config.toml
dataset = "notes from a synthesiser with random patches"
train_examples = 78125
input = "log_mel"
win_length = 512
targets = ["pitch class"]
num_classes = 12
qk_norm = false
inner_norm = false
learning_rate = 0.015
adamw_weight_decay_other_params = 0.01
Rows from block 4 of a small audio embedding model, named by matrix and row number. Rows with one number belong to one neuron. Each number is 128 + 24 x the weight over its row's rms, rounded and kept within 0 to 255. All counts start at 0.
After each neuron's rows are labels from the 100 clips, of 14848, where the neuron reaches its highest value: "responds to" is what is common among them. Only what is clearly more common there than usual is listed. The data: notes from a synthesiser with random patches.
# fc1: second MLP up (model.blocks.4.mlp.fc1.weight, 384x192), inputs 96-143
# fc2: second MLP down (model.blocks.4.mlp.fc2.weight, 192x384, transposed), outputs 96-143

fc1.324 [129 130 128 115 112 163 127 117 193 126 129 130 128 138 134 107 116 116 128 126 128 127 133 119 122 103 128  66 128 127  89 161 103  76 140 123 125 125 126 128 128 135 128 128 126  62 139  41]
fc2.324 [127 112 128 129 176 202 128 128 157 128 130 123 128 255 128 124 107  86 128  99 128 129 136 127  88 127 128 126 128 128 135 112 140  83 129 138 141 130 128 128 128 128 128 130 128 128 128 195]
responds to: glide; pitch class: A; pitch class: A#

fc1.293 [178 120 128 100 143 103 128 118 128 130 124 167 128 166 129 129 120 117 128 108 128 102 104 151 122 126 128 128 128 128  77 151 126 117 135 107 159 104 128 128 128 128 128 134 128 134 128  64]
fc2.293 [120 101 128 128 130 128 128 128  79 147 134 130 128 128 128 128 130 143 128  75 128 166 127 147  54 106 128  97 128 128 122 128 223 144 128 127 122  71 128 128 128 128 128 128 128 128 128 125]
responds to: bass register; inharmonic FM

fc1.68 [ 96 130 128  84 185 140 136 138  32 127 107 137 128 139 168 125 128 186 128 179 128 124 136 118 114  82 128 130 128 128 135 132 110 132 129 183 151 131 118 128 128 114 128 128 136 110 161 139]
fc2.68 [128 112 128 130 137 131 128 128 128 146 128 128 128 128 128 128  16 137 128 134 128 128  64 130 140 128 162 128 128 128 117 125 133 128 126 112  92 138 127 128 128 128 128 128 128 128 128 148]
responds to: pitch class: D

fc1.193 [107 158 128 128 164 139 128 128 128 105 114 128 128 146 128 131 124 108 128 201 128 128 193 128 176 204 128 128 128 128 122 127  85 128 128 129 121  98 130 128 128 128 128 128 147 142 128 128]
fc2.193 [128 128 128 130 128 128 128 128 129 141 128 145 128 218 128 128 128 110 128 132 128 135 146 124 126 128 128 128 128 128 129 116 131  80 128   0 124 128 132 128 128 128 128 128 128 128 128 128]
responds to: glide

fc1.1 [218 104 128 109 128 128 128 159 178 132 128 132 128  77 128 128 130 211 128 109 128 125  94 131 138 128 128 128 128 128 110 124  91 114 105 130 129  74 128 128 128 128 128 128 127  98  78 129]
fc2.1 [115 127 128 119 129 128 128 128 146 128 128 128 128 131 128 128 116 168 128 100 128 127 123 129 109 138 128 128 128 128 126 136 105  85 128 109 108 132 141 128 128 128 128 128 128 128 128  38]
responds to: drive; pitch class: A

fc1.243 [135 112 128 130 123 128 128 130 128 144 127 114 128 133 183 128 120 115 128 135 128 128  99 167 134 149 128 129 128 132 119 166 191 152 139 205 124 146 133 128 126 138 128 128 124 117 224 145]
fc2.243 [128 134 128 129 141 128 128 128 135 128 128 153 128 138 128 128 136 156 128 211 128 136 126 126 129 123 128 128 128 128 153 128 130 128 128 147 235 154  65 128 128 128 128 128 128 127 128 129]
responds to: noise; band-pass

fc1.51 [121 114 128 115 129 123 128 128 129  92  47  93 128 205 135 125 146  68 128 119 128 120  72 136 128 133 128 128 128 117 108 168  91 107 126 137 115  96 107 128 128 125 128 128 152 125 128 212]
fc2.51 [124 110 128 125 137 117 128 128 128 128  69 124 128 116 128 125 185 127 128 180 128  62 217 145 130 129 128 128 128 135 159 233 140 127 128 113 185 150  96 128 128 128 128 128 128 160 128  97]
responds to: noise; low-pass

fc1.20 [129 119 128 118 128 112 128 153  88 175 128 126 128 127 130 128 255 135 128 113 128 130  92  88 115 154 128 128 128 128 159 162 129 190 122 126  91 101 114 128 128 131 128 128  73  94 133 131]
fc2.20 [145 242 128 127 128 128 128 128 139 126 128 125 128 104 128 128 132 149 128 166 128 164  89 191  87 116 128 126 128 128 168 128 128 114 128 121  95 140 131 128 128 128 128 128 128 128 128 128]
responds to: pitch class: D

fc1.45 [145 138 128  90 239 128 128 118 176 151 108 128 128 129 129 137 128 146 128 128 128 152 128 145  98 127 128 124 128 128 121 134 129  58 114  77  69 148 128 128 128 169 128 128  97 107  74 151]
fc2.45 [134 128 128  96 146 124 128 128 101 128 128 157 128 128 128 128 132  90 128 116 128 126 126 126  97 127 128 128 128 128 128 128 128 117 128 143 128 127  69 128 128 128 128 128 128 128 128 152]
responds to: noise

fc1.211 [ 47 128 128 128 130 130 133 105 124 170 128 127 128 127 127 105 122 126 128 142 128 129 129 173 170 105 128 108 128 128 125 168 126 130 129 129 128 128 118 128 128 150 128 128 136 129 129 113]
fc2.211 [187 128 128 128 108 183 128 128 122 142 128 130 128 135 128 128 134 128 128 119 128 140 135 118 129  50 128 127 128 128 131 126  51 128 128  84 146 128  99 128 128 128 128 128 128 128 128 122]
responds to: pitch class: D; noise

fc1.347 [182 194 128 121 113 101 131 162 132 128 129 171 128 110 129 112 123 126 128 139 128 112 128 158  76 148 128 128 128 111 150 161 134 127 129 134 118 135 125 128 128 129 128 118 144 137 128 117]
fc2.347 [128 128 128 134 130 130 128 128 122 128 121 128 128 130 128 127 127 197 128 133 128 128 126 153 210 130 128 128 128 128  85 122 127 171 128 118 122 125 130 128 128 128 128 128 128 128 128 132]
responds to: pitch class: D#; hard sync

fc1.339 [137 176 128 111 128 128 128 148 119  52 128 148 128  96 128 131 153 119 128 158 128 131 134 135 212 130 128 121 128 141 155 128 128  97 128 196 120  92 127 128 128 189 128 125 120 133 121 121]
fc2.339 [124 183 128 128 135 136 128 128  81 128 127  92 128 127 128 128 115 128 128 166 128 128 145  18 113 122 128 129 128 128  96 105 167 197 128 127 133 125 125 128 128 128 128 128 128 128 128 128]
responds to: inharmonic FM; text has "register"; pitch class: C#

fc1.280 [149 119 128 141 144 109 164 114 116 131  92 136 128 134 142 115  95 112 128 204 128 133 110 138 179 126 128  94 128 128 119 141 157 151  92 150 111 143 116 128 130 163 128 128 197 109 128 209]
fc2.280 [110 210 128 191 128 126 128 128 134 128 128 128 128 129 128 128 119  40 128 128 128 128 129 134 133 126 128 128 128 128 125 113 100 130 128 124 128 128 118 128 128 128 128 128 128 125 128 121]
responds to: glide; bass register; oscillator: inharmonic FM

fc1.91 [127 131 128 128 129 128 128 138 104 129 153  40 128 157  57 134 133 138 128 175 128 161 118  90 107 168 128 115 128 120 131 153 129 128 126 128 136 109 125 128 128 125 128 128  72 146 106 123]
fc2.91 [128 107 128  53  82 140 128 128 125 130 139 125 128 125 128 128 181 128 128  86 128 127 128  38 138 137 128 128 128 128  78 132 163 133 154  94 124 102 128 128 128 128 128 128 128 129 128 125]
responds to: glide

fc1.306 [147 117 128 171 128 128 128 118 130 129 131  88 128 139 128 128 146 160 128 203 128 130 115 131 139 136 128 128 128 126 126 145  96 160 128 128 104 139 104 128 128 122 128 128 122 123 115 128]
fc2.306 [129 121 128 122 128 132 128 128 130 127 128  74 128 180 128 128  75 128 128 128 128 135 125 168 149 133 128 128 128 128 133 132  72 129 127 164 130 173 125 128 128 128 128 128 128 128 128 128]
responds to: glide; pitch class: C#

fc1.117 [127 131 128 123 115 128 129 108 176 116 128 149 128 115 127 139 144 155 128 132 128  96 128  99 115 124 128 128 128 178 104 136 136 124 128 122 124 115 123 128 128 128 128 128 127 128 127 155]
fc2.117 [116 160 128 109 128 128 128 128  56 128 128 128 128 128 128 128 153 205 128 127 128 126 109 128 106 128 128 128 128 128 128 128 207  96 128 127 134 128 128 128 128 128 128 128 128 125 128 152]
responds to: pitch class: D#; pitch class: B

fc1.166 [111 107 128 209 166 139 123 128 107 132 138 127 128 122 128 129 151 149 128 223 128 141 162 109 126 147 116 120 128 114 131 155 123 128 128 134 125  98 130 128 128 129 128 128 112 128 128  99]
fc2.166 [128 122 128 160 122 140 128 128 128 128 128 124 128 127 134 130 125 128 128 124 128 182 128 123 112 128 128 128 128 128 121 130 134 109 128 135 128 132 129 128 128 128 128 128 133 117 128 129]
responds to: glide; pitch class: C#

fc1.27 [162 172 128 127 118 129 128 158 122 187 128 125 128 213 128 129 125 121 128 164 128 137 130 117 101 125 131 138 128 124 129 137 143 127  83 157  85  94 136 128 128 124 128 128 123 128 146 128]
fc2.27 [131 152 128 128 127 129 128 128 115 167 128 131 128 138 128 128 129 126 128 129 128 128 176 129 133 116 128 168 128 128 132 128 139 181 129 131  81 108 145 128 128 128 128 128 128 128 128  36]
responds to: pitch class: D

fc1.277 [136 165 128  30 128 152 128 130 127  87 130 128 128 134 128 130 134 125 128 128 128 188 144  64 128 128 128 128 128 126 113 128 132 116 153 147 135 128 128 128 130 132 128 128 140 133 129 204]
fc2.277 [126 244 128 128 255 134 128 128 134 130 128 126 128 128 128 128 108 126 128 129 128 100 127 128 128 125 128 128 128 128 119 128 136  34 113 123 102 126 128 128 128 128 128 128 128 128 128  79]
responds to: noise; low-pass

fc1.66 [116  92 128 132 130 129 128 129 109 121 108 119 128 137 134 154 243 119 128 126 128 105 157 147 150 132 128 130 128 139 142 130 219 193 128 108 124 137 131 128 128 136 128 128  81 139 130 202]
fc2.66 [123 207 128 128 189 166 128 128 125 128 128 128 128 129 128 127 235 124 128 131 128  99 128 118 110 128 128 128 128 128 138 127 255 127 128  92 123 133 106 128 128 128 128 128 128 128 130  65]
responds to: bass register

fc1.14 [152 128 128 122 128 128 128 130 155 129 128 128 128 124 128  81 128 128 128 131 128 141 129 153 111 128 128 136 128 163 128 128 128 128 136 120 141 127 128 128 128 139 128 128 161 129 128 128]
fc2.14 [249 105 128 133 128  97 128 128 255 128 128 128 128  76 128 128 128 127 128 128 128 128 141 126   0 128 128 128 128 128 116 134 128 128 128 127 121 127 121 128 128 128 128 128 128 128 128 129]
responds to: noise; band-pass

fc1.127 [128 139 128 145  98 124 128  97  59 118 156 130 128 123 129 134 147  95 128 135 128 134 123 137 165 138 129 129 128 128 132 143 127 121 128 125 215 154 128 128 126 138 128 128 153 154 132 116]
fc2.127 [108 123 128 136 128 132 128 128 122 129 128  93 128 141 128 128 142 118 128  75 128 136 128 132 138 128 135 128 128 128 108 119 127 133 130  39 165 160 136 128 128 128 128 128 128 128 128 187]
responds to: pitch class: D

fc1.153 [128 115 128 128 128 128 128 128 128 131 128 122 128 127 128 128 135 109 128 128 128 128 151 128 136 127 128 128 128 142 128 175 120 128 153   0 133 128 128 128 128 128 128 128 103 128 128 128]
fc2.153 [127 128 128 127 128 132 128 128   0 128 128 255 128 136 128 128 129 128 128 148 128 114 234 115 128 126 128 128 128 128 128 128 128 128 128 129 127 128 129 128 128 128 128 128 128 128 128  68]
responds to: noise; low-pass

fc1.16 [128 186 128 178 169 131 128 158 190 125 109 128 128 130 136 124 139 129 128 109 128 129 128 133 131 129 128 129 128 179 128 127 130 125 130 121 128 128 128 128 128 128 128 128  87 134 128 204]
fc2.16 [140 126 128 147 125 131 128 128 162 126 139 131 128 127 128  95 126 118 128 123 128 132 128 126 209 128 128 128 128 128 126 127 105 152 128 117 128 139  77 128 128 128 128 128 127 128 114 150]
responds to: inharmonic FM

fc1.58 [121 132 128 161 159 130 128 130 128 121 128 109 128 144 101 107 128 101 128 170 128 128 133 130 178 182 128 148 128 145  99 127 133 129 128 127 122 131 144 128 128 126 128 128 170  80 118 194]
fc2.58 [135 146 128 128 231 147 128 128 127 127 128 131 128 128 128 128 127 135 128 127 128 128 129 122  49 128 128 128 128 128 124 184  64 121 131  65 136 128 130 128 128 125 128 128 128 128 128 139]
responds to: bass register; inharmonic FM

fc1.296 [117 132 128 128 131 128 128 127 115 124 101 138 128 150 130  82 181 135 128 159 128 119 128  67 122 130 128 143 128 147 134 126 143 128 128 106  76 130 146 128 128 128 128 128  67 108 105 143]
fc2.296 [146 157 128 139 128 128 128 128 106  98 128 132 128 129 128 128 141 120 128 128 128 125 189  77 195 135 128 128 128 128 111 146  90 124 124 132  66  85 128 128 128 128 128 129 128 128 128 132]
responds to: glide

fc1.316 [125 232 128 137 128 131 128 123  51 127  95  93 128 134 126 123 130 124 128 129 128 138 146 101 134 128 128 128 128 129 166 213 132 113 112 137 230 117 127 128 128 115 128 127 142 148 128 125]
fc2.316 [129 136 128 200 131 127 128 128 130 128 128 127 128 128 128 128 128 129 128 130 128 143 126 132 139 127 128 186 128 128 128 127 129 134 128 128 128 128 128 128 128 128 128 128 128 128 128 153]
responds to: pitch class: D